A small autoregressive pixel model, trained from scratch.
Training: muon at rate 0.0037, 21600 steps, batches of 96.
Rows from block 3, named by matrix and row number. Rows with one number belong to one neuron. Each number is 128 + 32 x the weight over its row's rms, rounded and kept within 0 to 255. All counts start at 0. Numbers have three digits each. After the name is the row's rms in percent of the matrix's.
# fc1: MLP up (model.blocks.3.mlp.fc1.weight, 1280x320), inputs 107-213
# fc2: MLP down (model.blocks.3.mlp.fc2.weight, 320x1280, transposed), outputs 107-213
fc1.468 094:123105103105077156091165104129131088166117187151129117073109145146063156106127108158110120127118158100106131171126154148133052131124143053153180174127115170114092155087146153147141116131127126113054081118195125169163148172165083129156119110130085150127115148088137129100164170116149094108154129129103122107111161011132060
fc1.469 119:098217163157084135150125154130120114113102164134159103101153126126128074197158138120139110123136080175158049128110122145073146154156079157128190123104160125179162114072088149132138133038033109160138065106107124155158181091108122118115131122148169158130114085100135147155155134095120140096139182120171173143113066132140106
fc1.470 096:133131120137110123122139124173059147120140117111149129114084107111057135108185122134177098114121149173116155129180162204112092132119097182166198199186095166148113148122063124162063132110163104096142121142145114159150093123090078130143092156111130137176104096146136171171121121067050112169095115149098104166132098068102089
fc1.471 092:133171110094136141085138099014093161190126139117085179122146130069184146112138120127134104105124162151138141111135200117103069074090150205126158162118118169085109180112112132139136100185137134123108117100128115169113183156151081131092124096107227152110142100118100171133119138102133125121093134074140160119097088154093111
fc1.472 064:108131186082147143137155179153128168153144128129102175110069098117175119137087160113164094171124107082155117087104103119089140127064144166162136142046169145104143165065140164080166108173123098149079161129130096142141143090092132149158136120117100131124127138128111112103155160121133084140106172131144105117119131109123158
fc1.473 103:200112131105107133143177118087157135096134149050096136110155106084085166183170152120158153128155125097077131122134204166085152140107141086119089167147140163175120194087086170106137182112123088121095131109114143167139108195087123147152174137078167076150140139107075128076157127152152141126117199132054112128186143101096196
fc1.474 092:136077121086122132117118115086091105176151121139146063122112179121087176076225140168140067122122112084127151138120120116144155141078106122171102122134123132145083106132162097164114101071126105133094137095140140161129158129130105107113103152114191095091169095022106111121104124099178057094134172156107086151118082093199108
fc1.475 109:141122127148129139182101108151125170098183150142076108181123161099121157082125111138111181086133177136130152100070099141146176160084112158149136164114139131073210132115123111165143125173157126137093129146157152197080097131117126200098116102136100154091114208110146158102169138123170123131134118102162079104160188173097109
fc1.476 105:171137130136108062179085133095192105190090131074167062116165138124164115236075147146098099116157066128108189092103117170171164091094143139127129089163158134183122105093151172144139108104137112099179149091124086150148140123212155122203142115127108169116154137110066139071157169108115144122110117114155152099098122165154162
fc1.477 093:118172095100157111121171148139143086130153135156134145103168163107079082110153087187119146142153115088138137179106164115102156106097166176156145130101190142083214100151108107073134125081121091114133148100128081112104051139094124114159101161102150178083127121073149170133136067123128133111168182122124121115146141141097117
fc1.478 088:085119169111112165082160112091157139063166160160091097177130154130110195135156149191068130140132146181153099180109200127136106107142167111163128127151138085168140134112182129129152056176097122122172123093139115195162118142116146139106152116156133129105111157126170117182108104140156082138104172126147145144109086145165060
fc1.479 098:100076092152109153173109140138139126091131118081112107125147123108154113124135161112129162168112131164149223086106104135131121109149102131022114118120076138135144172145144144174168105167163169116130131073189144130145114125120137128134166136116139098060085114182094154096117158151166124084138137153165182067094102129116150
fc1.480 103:108108150130153159124117153160157125094104120153199144149144112085110119170127126116137045101085216129108173097193163096083087159168193119114129105087046142103151062111112142146093201112145085143130134195106131064111129175178089094133101161150152144114112083080172158113113104163144120095065090088137120116123134167141083
fc1.482 091:104143055130139160104082135077162148189109167120128161191142137149104095141184094122140105110100122163185082155089101140120082085141163117168103098090124132145171180166110127155114097192138129085138129035150071144087125144144132134096103117109113163193123096146082076113095149085167139077103137137125132081144135095138118
fc1.483 116:152107105166101155111101085121158151121089119158116169132139148098152162066107146145151158097074160156091154091155115091120160109146083180147179123147154095168150147094154159104103097133102079147060179077106116113167178094112113144181100159114136098100154145100098109139063123207083178144134158098133143112164061106160136
fc1.484 118:133089085132115086159119133058111128217108142096163082062139090104116153120171108161097100164154125089051086109131154201088106109160082132117140101135077163126124138129129084153083128152111068173087093114070089142106156169128161112131149127091112075160136119143131121120145120141145102158077135155164115073120116107160156
fc1.485 112:131108087108153145122106094176143198091097069115074195141148156119100132148156096167137154080066137123126120143089155145166094118082138143053138127139152136084104130125100137152141092122145136119132006100134097150123100094100115131167071095108072141084084146045081138164088088130163097130174171101149101136067130121117098
fc1.486 101:104039107130084131125145159090155118104157106108181106092046137106216106099051202110066095147157139173077127142143116126131100103084142101112132131103172127152075141105147059157161090181118130104102133155185080110114147143118119117128203108075159090094133140138152154141116193163101166165111139098136123108148135058178137
fc1.487 109:137148117173118140124178102115054147113125124124121114133158110124167199104130152122126180088116187114060140075145152153106115138153116131098126215135103152140081090128109125134121163206135122088081112139085128129166120182133157106089130159108129097095141129063124164164141180140076119125166142099061086077136092120112180
fc1.488 090:133143098115131068141198058072157183117174094135147140111146166087132182158114088154168158080135147125145095127192156135159133091129078098147101187109147162153113135100100117185148122132158077110137051072144151092128146130158128149169132125128123164150143150148165140141095169170115062122167136125119106127109126162130156
fc1.489 080:125095123173155190033051175171157131192134160117163116173139120140158133105132046184139110133119137178115141108127112164108150140119068169114173160133099066124060098157158150150115061121152133137136097136078055190087161106163129120080110078177148169130174082184148115153132143127114159179140083170130145139120100114142121
fc1.490 094:179109101097150089120095078094096198138085141129132158153146159093160138070129054118083134104085096109102184170128090120141101128158094135148159101093102118109173161112121113156095207125075072109170101134096117171126151147165126161084088109109139198152201180113090089102139165130102096121143142153143107096127114152128161
fc1.491 091:098131169123187056168096086146138110075079118114111091149082107139101077160158103110136155125161173110069167148105114157135185090103097173141204182108130095146130089120124057135133114147178138125124095128112105133117137141174094118137139173122169180109123113132141111119126102087074129118131122142117130145140170111123148
fc1.492 090:154116125142181113133133091095096132195107147161093165075152081090123155172114048197080082124140080129137122111109126122117186109174106147130111121145091106088131192160067104122158114203176084115147114111117094139166191103143194092120080132150115122118154160117149123117122114123123117092099090160084105091045125166122110
fc1.493 103:135106165142121140080149108108147102109137097181109085134167143069202168090148104094130185118129087118101141084102148088107089125111080091121177107152117063161077126143112094103158091157089193084096183107127129185098071110140151087141041198145154091124115078108122120164182127113098113094194129083145126162105131081091118
fc1.495 116:139127139118150142131100166091140098115151147188151116137140118094152065161112109163110154100137160123087092073135145139142167158085173142207175163167088144082089108115131131124120114097114149142089161155139155129102110135092137199131112121118131122101151107148203121131083180119166169135120124094042076144139134171059121
fc1.496 089:134161124068135140138069164162104144132123115121179176164124111092118112183066091103073105078152059095135116135136164180208090117195090132132164074145100113065105184120157113086163114096119155179094078141106104182160117158118198142124114102077145093057165194133119130087146126168146131115178162093094128157096152148160100
fc1.497 100:125164144119109144128142118102114096128124140128158153175091149128172134135148106135107154148128145051084158114126113098154182172207134128117155133138092095099081180106099145143123164138087051120178135157065105109122150069120154129121122116115143176129189052126133077141084159129116117123107127122118173151115138168124142
fc1.498 106:147075128167109137083127073160152146129111114163112163097118160152145142128179103125108134062168102177121114162196164127152156067046132150157105168139120085136138105165086111164102139160125086144183105129145079102030096031141158129138131136144078130100104156137181106160108167103104169164151149068149117136177125141156164
fc1.499 111:130123123106148126131078166175172134112120131121161129051124126118068146135143177156118122071116154121174135153157148126071185111163127163091127127148110163104132127120100140126182106132102131102089137131096178133162175115047094109120086104173137082099108129117163151109110104140123096199107158087111099086140156168075105
fc1.500 109:111113105135098097072091152131144150113177158112157174103124082122111103083142114129165170139141158163102114085180118097109110103082147159113127095142147145158181137146004119170129176117167114130113116094088140166095158138163138113124090134162144124143064130149130175126069130099143174130160152163115099100163119097196093
fc1.501 095:149167171139162085125051151050140133146126164115132117156184070099110143115148105155122083053170093160172154199140159130139112085128156142105070128152201150142133153152113136182140082085135082119112116178175116164105098132125106069103158139063111105118172186098140147109064124139129172094092135109087134123115111119115156
fc1.502 096:109134119135132193088147126098128138092074170136152132168188126147167109171147169135160118103191110132106069059123152089113082149210116156169118123118119096140166125143143140114121119128142143138096102124105124139125167145162094084128135095139077132102103114118129128118120103160116184164106145147131079144136111134122135
fc1.503 099:138118147122164089127101189098106152109077134118092097161116164138131108135168142169138137098112136146054183089169116155130124161132190191055129127136143145168144084110124115147127105163130209138149038145172118113158097181173128123158160084139141110123161097142150105102134063097144132102095147139090134159085193079146154
fc1.504 084:097161145093151160163121145153105183102086138137144118170132058092116138126109113162105145102182146101141109084131131103182095107136090107092163153131108115136132104135136154155167147112056159106093146147160139123106164144131111134140095103073155136124101115152124110097111127113169118029146120064127189106098161081171157
fc1.505 103:159217036132083162189129126130127154168107106182119109165128105116121074127108105172189157123081073172116105124123145146151066121169060089099082143165111156105128106094096107097136128170086092069115165083152177088069141113117116133142116105137158103132141135146079180150130132148182140081100164132135161150103086143151128
fc1.506 093:114105092136106101167094122124126086134116146126154111100159110132128139129150122101133147170132103094135124152124107124100116128130120126086080165190096134164083070135113110089131107132165139121097122190069144107118109176032102091095122149174134139103132098091135111081099084130130122212122093131136125026135121131124161
fc1.508 115:108157079145123126140149128117117091132101130157168155119020179134158134113131146143062106160108107136058120108118117095115161114053081142154133148111077106097096123111155112126111164129070063176142112078121109131118130099187171124137039072115103113116086142203160151114094137172134079110110125067094108120136055145125109
fc1.509 101:124113109136137120107140117109130110081155166089109170136151135102097202130107093111122080126161164131100155107120112108177129125128111110125190162115157222131133085082167106085149100185111099131100088105166140127132092117185155148130099158066157151101140116120164169145092151145157120169132149048129088178156129093101093
fc1.510 087:127133131121131110147103169134091129183135183041164097162107128197084130112131131065127125108119160121156101099141131152183076058164111163082117147140097151176079070091182105128096073103119191141109133133092105173119110069081123117072144102143137156117162144053183128157130154121145101181092136106175145135112126105167117
fc1.511 094:111110169078082145088090129078163133060161111145150054144126122089152090184143134139122073109128102137091079119131158206172123119171165156109086137081124090132120176108131121145123125164117123095140153117116172137113138115146090154144101108050088168144125135162165153130179157163119063103137129071179114108131088158111109
fc1.512 079:104115180155167143123102169092114152055181146108144108163138139115122118105139118191143074125150152134132129115213139169105136131120122151121122125167118071083173075118127071152173126065169154132074125059091098115083145172132098138095091111133132114145145089185111089112138195232111146129121103124072132123151117166121147
fc1.513 122:148176128161118129087123079132141133136128111142104131052160140105117151159101104139128142114160148206087086028170165198113114121159167132112158078077104180135109125151095148146180168162155119090071086123119130171163185106118118088102137182136167179164026106085111139128089160133110077180121097169072111122121110102128143
fc1.514 102:073088107189147134099135114118117134132158155199101109181124164115078180129128125163115176162060071112120088196170156154076108146147138104140165124124103154119156121124161159098084203127170086129088099168114121144202130141105163162159110086162116105159138136072113116173155134167160103124127119131127112109138168219113110
fc1.515 086:139117137154128145154098122149132134193147147105145135133121129093164116160106090104125108136122129119071149159118117103139169048143133053170110077173125145112087148101107163162173144119126107118122129173141125111092146121043124106170141216134107174094097168151086157149167197113152092107094239108118112100170141132147091
fc1.516 097:087093167072067106142154132143196063135117136171124096073084108155128157140102200158105138175104127158087100147109145120115122133133107161064184174191133161116141112121057142136143040148113098149139148149112120159114181071126121108130158144137156156114150106109162162181187147083102155159107206105105163088110102168135127
fc1.517 106:133127066170188132148121123135156176075134116146100103124092217080069137187144171059055139086101119187148144089108074120147151121180079119120098163080185062138141119122126136102088162163152121123118174115131116123159129071172111136112096113102112114129126142190078094115199087127164178163142112124061084064128168118118132
fc1.518 109:162111154106064156104120119110158110064153082182108033110104181066116122186127167140116052132115128082128159088127176115113135099161088140135113073129131183105156142123123171139175075091113137154084148137133134166145080134077190136130134151204131122132071088112100072173178118160127077109109095136205137102129116183150161
fc1.519 089:141056201178137153101085143148158085105057107138080080128120127161072076141109155066135127118086143105132180182098122082175104098164123137169110169156084102154132106090130094200063095133179134111155144179158093199138099080117114147143117155151140096103131108147138141102148177098098139160147122158127108098144107090127113
fc1.520 113:126105131105117152116090106170145126157093165175121110162102151082106180131150103080113077135134125167086068075096155081122104179137112137176110159120098157151065152166151128174069120101056104110134138189068154148086131116155122123160118072070106136151120128132157098141066102147150123111121156101115112111083091095092148
fc1.521 095:115109136114097145133139118074101096124212068099115081153192098137121150153167066101126159124144145132105141142153156112170152105139104157083200101098173096081123148170119168155094171138147166152141095109085094122121122123090125120066125155101178145120076070147117108116109148136135083055078161132122107136167217148128126
fc1.522 103:107116138123153108111139119157094188152149152142091067182139124149102174115103150139100119099118117136155104100170093124136157195125096091114086135093118133124145057093139170117109136154091094093156149158204128160162157116144142131160121131145109185110184176146157189141158116116164096131143112149155129122127141069101080
fc1.523 099:137118123161127073136066152080083070121147159178199147084132164131078123175119157068143152113143056095088118170132182145116066111146102137177165075129123115100186161113097136166166119128132129089163170070143146150148110178082142086110107068086183095168064120137141081079146104097114080091126115140159136139156175182104119
fc1.524 100:131098115098128149164124135123123126124159115131164132154108090110184086122125091101142083147165190185132092107170158147145127131114161183085116160151083140169119151102193110138172122140116146132141142148158089111091129126160113147144072141149092137136141157165078128091112159184109092091149167147112137134119122078143111
fc1.525 101:096222090124125153162149147144136087086073136115090127116186130129064149101112151113162126057087097105164130127167099166147118108078247148124203170142159120155157077091108117098129052130064081111125130207107074105129109080082182090140022099140112131073142090152111109155115096045155187104161130181116105107106149147150114
fc1.526 098:126145088152161182073119136082138112085180137110085092152200168105149116146135148131151195110145146131112144118140119186135101146154065114176153102116172171175138078089137112080102129151088138133183142056073172121136100134060138067068149129149142177058071168128088136103098103142136148124123116109116051129191205153129204
fc1.527 076:163138150124140144087137110163172154119132207143123177183116118117080190109156105117130207106100130099142124091120098131104015158121077109136074155178157145102169146110062124166170073139143144077122172139154151143080153095167106161128150157140097138110122117096151144141146104142091115115119185117097068096144148136043101
fc1.529 104:111094101092123107094057117107074054132119074153117142076162149199149134098147132185185100109100134091088082087147146140140068164121115092168063068110136188134124076079106148138167166159156088146095147139089120183170164123118100098127068165145096191078154142171133080202134149142150097103151147165114100107104092172142118
fc1.530 074:149135131166149125137145024089157109116132071120110141170170113129087150087174134158132068122157030103193165081106110182162128143124145123126157142090146143140106120106112096110119186176144140134121137101124128157139126105093088130151120144157113118135164118178113104077147101141137111111126137127185127108106169175105121
fc1.531 093:094106141176147117069117136142115154091114206143136123066127132122144105113103092127128142100156177128152135147115153074120160106150146082130109135159149149146121105102140127143147140115114042203104188148098116123149115134089089122106083153155126070133140154114129141139155153148147123061075152078107138172164101175159116
fc1.532 107:124111162120100084121131136133117106066080134128128080153158139092123122189145068113103156087081146100125111121131136085128090107177131109125130108148116074114206152130157182147187141073151161154087102144099136128095136127087183125149162163120173081097134094143155158148233146084117157110164115088170074111061120168085108
fc1.533 086:151100182085172178132141184127104195171108104112122124136157174160123125110217101131163134118229118087142108093142083130114127097098118131142151158169144184133112125068173115179107110159145095098056160167120133127152105144137137149088118128117151111103136075158135045104150124122136121073089188122119086087171123054179110
fc2.468 098:130131176080113087142119157140184120067121161169159141156107155090089138121165138072150132144085165190150156163150154124163128172184143169158106151154151122106151167165161113091129141122174091116141143134145070098053094131110120196122091133112144171161128114158110120100102110078071128113199105121131105124115143122209175
fc2.469 117:193067159122144155097096142173111141097120121138030125165103133109141118107111126164081148153166144148136154163127110125110120124085188127191048072149116125212160154158138162115145097187143127144121085159161105108171090120162174129093119098125121088152126054126093156064167169131115090127161130125142086172160148150162134
fc2.470 093:176120145134086121205187100119135144149188114160081075133147133141166135135108129085146122117136114113092100149127139164097075163154104124154106211108126106081127203137111172110178103119105120185154201117140082102142087126099110150189123110143129145092096140122121123109118164130142096116158125130187143094131125089153097
fc2.471 096:063146134142136106090161128124107066107178089082132191116112113059071164156132119127153105189120078107123154066101157100122174116111101120126134052125132139169093107067121066117146133089095160143154040122123079143117138062112094111086134113116108127199067128082067121186128161198071148154103167170140133111126117128084124
fc2.472 065:108142164100128130079093087206150167148174159093094098134115144126106157039136103136145067135135130101203100105111170129072155130170119120115090119121075155144104148114158147119129181194112148120206137195110127105115144096154106121108137164145127103182144170127132144117101129093127108119138129159149145122150191121141107
fc2.473 103:108153159106168120102151081142102130098118151142142098147089080113155145157078112138126173094104131072107156097063150144173121144152164155088126120127149113155135119122134102150125150165104135153107115174086096132179098064146152098155145132155102157072093139148162125162075077176156156184152182122118129123147116157141127
fc2.474 098:096212186181111167135163143137138141098124129121108167121155114125200097128101143081117163086173122148139101108149234135118086200144118155128106142133141093183123176098090143126106123140117178144116165124156126099140127120109064145126114087139089160113113126165110197117143091146137167115168082145106147131149062182116100
fc2.475 099:165189131142130146043141138125152133129151130154103075105091118176185115141124132125120124147137165148161186185147099112152125091177076103146124156118104115106173097126054115168121147141177173076092096161146118170113191111132137143151044159171155062153074087108120111150131176138137152116178140138133115130106094121136109
fc2.476 110:078153157099111140127086202059110072081126117156169056169092132130169074111092125021177127050133196172138093089147103069136151130172126134102085138129125124122165130110110090072165166155119192142146135200106172143145147117102117126156114162191130137143118113160139144133130149123113105134116154146125187118106110045142121
fc2.477 088:179131162106150190114099105214171151073089142135153020142166084149172101116081094111100076161157141194103165112137168118100109140103076162098152151189030062167146112116178155153110166120167143174133115156099136113154165158149134161130102111171110092094115162132084147150130142155186116119137128076147127078097064110130134
fc2.478 087:198192144109144130093104128113113167147060144127189190141129072125106095120110170148138147130092125102150135141116103099136156112101115157126204149106123188047124140112113099123135084130129179094105105144156102113140125099137118105108132187137079166085107122099157126168087171102119170137155103161089108177121164138083186
fc2.479 098:159159085148081179139120126140116099184167095169086165112094123171131085135137108169135151197109136089124113131149102139108163117098139131103107108122160161104122146132121149170149143161115104153190123182121054055160105141101083143104153170184151150126163144165165173136132115154121091112036134125126103105185085071124024
fc2.480 110:140127130132169105146120164103181141169119064076025135120173185125080138134183130084165095169156103105211149178134127100134120122146128121204152143115153125107076152085123152141142132116157097148164149055046171159118030133175118130107118156135096123147131150148130084154121107143172164061125078109165068145140134182148126
fc2.482 086:070104134206140112136082136135124121134108096152156084089148099148089130150113138141095099135148113107121110105111145113185179136194123146155087183137121143181142111149107162138170195092118086155135117173128116191151095170132134174144103165105106127099165150173081113167125095161184122116160132145170118026146127091123038
fc2.483 106:119127164135120123120144117113118085138092166193168186132133093127147120206142095102110173091170116079125116114085125097147100118136220116101111154120114152103125108125138125149102154119190131126168132164139086145129144131163125149103114139140155071113088180145152197157102181141129124117140143106087114197185099164146130
fc2.484 122:116129123128125136106135107119143124074141099079125172176139133160117185152139104122149121122086123120181132093103146086125140122096118097073116133103100050097251122150093141089163106090107116023138128086101111099136166132101161130134098114172130128107075154178147173140157145134111157197166194089122132188136107082101098
fc2.485 111:127136115116066133145120081168134123141168110069091155123163193172158132113126123120121099115177084071224134124131092156087106137105091063139161082129051097096034151144095096154109130157173204143109110136131189119119139121154130151100131105128136180116110148167149164163155102180157091083047066104127106168122098130158128
fc2.486 096:152134115137109167098099092084096119122126077118123113130124091149118133140157129186128090119154095099118178146178149103126155137055175117079099148128176150152166154187137134132091204171145154136065076149095100147127068134123060154179133143194150059156109128167116122136111119110102116132141137170105110104088131058141191
fc2.487 113:139157137129150082126115144118105165103094099150118074117100130138101141117096097129133143139107155112140143128145178106161112098107112079156089058124186070069130096118129102071140175071130064147164164206083089152182165176132088073129088102143108122135203152112129175118135088141146104141098156099119139117165129176185096
fc2.488 097:107180150112167139122188158149117124083102142197107110187129123163210112131110083091191122164184102119140175113129141130151132137139159105058072102120043105156145107098115093110122163133131093166184115170090151137161181141124146136109081169143115133169102158098157177114127158119152079093092061089124152233104166152147128
fc2.489 078:110138120129189126137172156106132139111150158139082174087083128125104089197146137101127119140182135116110141094118094083102053176145072117131117060121141132174135090150115083127100179125089170150079155156176151119175113149160158193098095126128175185129113138123101138127120131193146133179126119090109164101147127105164103
fc2.490 088:100132135116135159177120121098177081130160136162134120072116130108168167187094138065127147108166156151194122083173113129135171119146140138150132158130202104094102089120135139137154084153164139084178160107096115101142162147160135104106106172105141146057157132131161158172099115172187155188128166159163138153088191127132090
fc2.491 103:146152133099134181174134184105193151088145163116158123200128160139143129114133035177094164146115146167072140121103122173083174137135141087117121130127155119168139156175095139052141151071149128104156184124161117059080104149148092091097101115112133141083084129147139204215181141171102128160105167185100134132163161188081133
fc2.492 088:114117123087145143166193154126104156136111164160127153075152081111116104071117129160046165173165097168112111106118108139109159150124154135083090156125160152146124086122132137075145097070140135139109208124143174194182170107090076112122217165208092107156109158121085078145118116155127142192148150097147129106104137090155118
fc2.493 109:079140146160121111118144123084183097087151130192096141132077146149151126093097140153150140117116108150110152132107170130120143124172149121129096151110080119147129083151145158084187095110143171146172125131142119113169131133175104202116115076192051078135124134053133194105101105112102126145044118092130106161163102078098119
fc2.495 109:108098119082114094116177155147158166082148081056092109166101159168106078162181138120079140186127099129131132102151160129074150099129106154060136142137065140159158160135116122101137166158148173107126148142059102155155186159099145140169086150132212148135141132186156112161176137126096162161113123138189158140127160087150160
fc2.496 098:165132167114144088140155157098231105154124105144133118129093130138179158122152116072122124124119158076087191119083146175103147164124116085145112145082112130076149112070178195154170088159057157168158158128051115117130096158117138108129077093164142134109082119117119073137118102141139115048147124101163146167122158123142166
fc2.497 100:132113215127044133118173153153124157144139136131120176152126166077098175091185132164138165083128114092092119149117125113165130113057155098101077104102129125066086120142133166160132139159201103165136156045159191120123098168152127122098176126111191113109092131160142137141168112110115140189212145072161077108117085162161110
fc2.498 110:074159130096159154154127085099037101136060143166136126153151137077130149141132126131153115105167132135164112116104139142072111134153102143130205094105175165091124115146170124120160108141164144157117079134081172123108123141156139138124124130159101180116099107091100159116143133115122089086103071160086108165105134154137137
fc2.499 114:127150147143075121110136056129146141116152067151100140142204131161165140099141102153144082100164159152099115158119094107178123168123156087090122092164119166145076129167091065097122157172163114106119113126150112125101119114209113079120146113100136151131077150147197127157124126117128112152101185125174161093103116168153137
fc2.500 113:148126172104127098160130100101103114160098160177120154163141133133134134091124135224198100104159144218123165174151165088170099193174114148158115125181155124139085113122145107083164117119063155104150138143164171075118083149162154055098132094066115135150125137085152107110137145149143104109065114127175096136200117143159149
fc2.501 106:096152103162080125111178136172084129109103076146153142133129128126177090150127079144145130125091140160113181132111111114140133094129152146109150106127159127179137125113161157106161117164139164082127131126078138111108132160146203127110097160120126165179107150149169145151142121133108133121106140120125086139146094107164118
fc2.502 106:073118150122172171100138129117119115136125110121153123139114110144185173093154144090120134163185119142173143088110183085115128157119159114124182139123118203128145172100167194115122118159095207111123106125083142153120142058112099150155090120068121086129137130111094125106192067095159157122086133120176144188072213156070090
fc2.503 116:152153173083102148175057182109165151081132146134180125153121149150141102107163073157101171127112146197153090110112151070101173148122146176129155112201126142147119129125147129077162179106119129094110120133180054116130115129081078108084155136099133125079078139160184097175163135137131094171119141182137120195133131180126165
fc2.504 087:110157135133166140112055151136196102167158071130118127114145156166176148131162167064124156169106138182141107080140134143119183140102191150190117085095118146154115139111112080219142157157123070158169103136113113085097113137190131104151150141105052100087091084143125149176074064141073148103149163122130138149191127168137088
fc2.505 101:101109207110114141108139150134093173137116098107129122093146147094059203155121161133183066137148081116145187128207094156142134090134107125117152194111132119098121127107087129134113123139085123121178098187103153121110109183093098176161133180111146135164087116134143098072113175133128150138084143131123122153024098104183078
fc2.506 102:147124150138079135100116132071085073072054159100149074143095176131174195150126155133092138169102181149144134172134106106175207111088137091094100133191141111103165052158125197102156176160116163138157136148036161111095120156116152118121122103121179083126156155076161168123102124087132083159143157117153133100071144089146119
fc2.508 116:093144140101136138114133065171145127082076114081167106163082120134180126130073145142110095073054140158091133143116132205069107112194159106077151104089191079136095132119149163158178101153152127109083069135144068132143115067165113120133123148126120061127145133098091123108120155071127098093146143149147173137124137105104121
fc2.509 093:165122105149128083084162126106091114103100155101130105122026111113146091126129087144148093158149181167124070149150082114132093139201181057128105138194089111131118158140109187161100106097125157086105131125065127164086212108097140094112157145153147144077151067160046111116106060117182116138108162137109154111121113115095159
fc2.510 101:154107176144154131158129179137163129126141155128159163129094137125133125142112137151177123106110113154175099142099176148108148188176141124142162101135095108157151140139105125106152154140105082118161139161166163078130069168137154127186140105141146085066100096140146163148117164104122166143090145174139098154150089109175133
fc2.511 084:147139099169149157115116111155124163153134088141127119200141122119159135070117121162099193139161123116089156167106132157049108118099120142107101129128127118120144054107142132137151132131139164125076089182163063092142151114153140128070141161130097096160153169081127123096075097130145134178153098186140128073149148156136135
fc2.512 076:109092105125129136127120179126174140099149100143147147117116180096104187133168197174086171140163118178124105086120104145127127106143165091128121131060160155122111123140134090180138050106104133125104140139106181113151165108141100166115134157131098172097145083097089106138094127131095124122036159157125118118180136124140155
fc2.513 117:122075135148110109166162134160129188129109035096138128150172101083079105103203162172143148115140119145178186186140150116166186086112123137095087118154147149143147094103110106153134174134132108105153099170191143113135118065080125103142145114120068097078195121126099154052127156128117208107155144141163154128142186138108080
fc2.514 093:127080224122110166167160116145058113111128072095148086109165096151115139132124125097187121132120164104145173156171190149153098142074130137084145208164230081149163146148109110162132088124103114175113074057082165097135145132155122069132116119134128134081094159115134178137149106133171122133098143187110138136089134161130139
fc2.515 085:113140149137150145105118153148088092145122117148080110104146141168120146123088142104118181157094115153127116104104148102196094148212123139161106215132104097075094141222125168196077126161140127120209168152137112135082086135186165088102177079140150164169154125141161084145113094174081123165120081137139165165113127123111083
fc2.516 107:145140097154130168148061047111128135109131139159127127141141118107127079140106144157138122079183154147166146087189141137204120146105152150138146164098129165132154114148125187079099177132160150103146125154135137191109091181089165223137133164189141105201115163093109096097113071142116133166102185119105122116114126095112142
fc2.517 104:164139109117157167144141159114145127170122151170130157118163161065206138097125112164148153099077065164116139111127127132099100111117073131102159117172123118162053127138161139082145115116120138075123110159059135168090120162140169165146111146120128147105056139102108131114093103086134145117099083104140152166103129100091188
fc2.518 104:132094169174151156170173147083096154164156120112112136140129110153154120105203109143072184109083141203121085163170113125112144166131133153097201086115066204111090094089191132133103177142151066089120147182151104141173131122116119123187195135095138174136143141122134107043099115099131131112143149080118089127120135094112121
fc2.519 094:170129152164111105166134174129177144097178174140135178112100110124086135094107089173158180102163136185096094134137091146113138155131160185103112097195148168097137116069116076084186156078076084123103129151165136110069113127130105116061123125104126120133045060142131130117130117111130157151133160154142110104098135207129101
fc2.520 111:135076133124151118130122136151181110101140084095183075097107133158081123129120147135154099108102113121123161132161202125126100107126133110169157130100100141144112079110039126110081096086091149083147122073100091148143139088089105105141131124140118087151128161179152120148171079110120076159162141162152164162120164119178186
fc2.521 095:125123119129064162160149104138161170160063160181139168127117098140120144114119109157150147125095078187166234180125141095194120099109158151097125196132097098109120101121123143117161119091194100176147121137170137167150153142123129123167149129079115167064191175132071166147135118159115158094105135140081165144102097100132087
fc2.522 097:127139120098056159131116126120122039134165111102147083121122100085153114156143202114148126115098184143103163155115109065134115125099139137148125138145140118119125162127155083102139088116119096125066132063048074147136144108127169103162147164124169095102149125154123166080147168118140140108094175110116151146091113134134087
fc2.523 104:124121060119127150138092175124098162172131188098138120136146117117156161063158132153174139121193141097131167107137108123103115117072098160075087147087097099121098101160139143116127232151083152098124138159175150143124176138121111155063134165132122201074146128085094184131117111171123119140114114190153117122160134072149140
fc2.524 103:153172107106104112135099121140123146141129085099123138138161116127109167097098125078145067059176127153133173152085165131092154154184121117175089068192160095121191128132140140170158124124105147113155163143118118208140102110148140144053101087110135121164162137155095131201139132145125118149113154175096152131172131153084095
fc2.525 092:089071129124121132129110187135159130146109144166054159176072122108142173173134084136127120098133092156103141106203129128144124099110145156121173129114091101149133120167106109117053116150146128135164151120140075144114133094183118146084191145102157144087113118190134094107133102159151159165082171112106113111114116126151139
fc2.526 093:104105176141088111125128119124094124074125151096146136165155109100124096119089086112133127106136100130115169114103145074146114158131127107151065187070127115159159117113149151158145117187091153110152121069134141161197122118147150112103109162193156114133132076097134118171143210180119136133174147169166152130111082088101155
fc2.527 076:061150139068088150091135151136126101154148165080135134148178139174111105099166108115065130103103161148135117115134067140093134188105129066109117154176176117161133130194122128182121145050120104124125116181113185121172090114154110101119137154108125150144114120147119156165112130093117161124178075137112123134136105104158121
fc2.529 102:221104188092129162142099057166148159039195194143095077147147094104154161102154160074096123130168159144073087124127111169089088154144138084135126130095102137160155202124148084162088137164101095117183097139135191134117135177170081090091135114110175092162111121124134144103131148119079109069163142103091147100123183097159103
fc2.530 073:116120112093136155088131184178156151129044135098117180114160138101101090094125128130106133125158112175098141212143146137127081103117125075154145165151092138121138136127131136130029171115146158119136146141138073155154122166127118159111136127123189124094127140149170113166114171083104157104219036108160140151163155086166120
fc2.531 100:124170125135099113126164141068135120128078082130106142108161090061142152128102129124118123068177095133131023079082166167118144107083103121131138228151106095128065076138121138090144123154092136114164113200061132152090125118152176137103150119075093141096118110155141138088111171099124112087149120119026127152110126128104221
fc2.532 111:122121115134193129121153092156098134179080102126156157127116147117121125172145104117134165130046171135071143148138109076146112179114110160103146107089125144191113143150144116101105115123144177109105144101053158102126102154089210148186098056112152164143147130108198138102170046092077170159118218168145115106128136111083144
fc2.533 095:125122128145119133058136160142148079167143176122135178109120175135163148119101157115073160091115126196138131089160142132120098121133106147099137115147098093109162200191116116131127118128190066132098158102180131109101119115086104067073148110083133178134158137181141140108124090129134180115128183130118192092133088135077109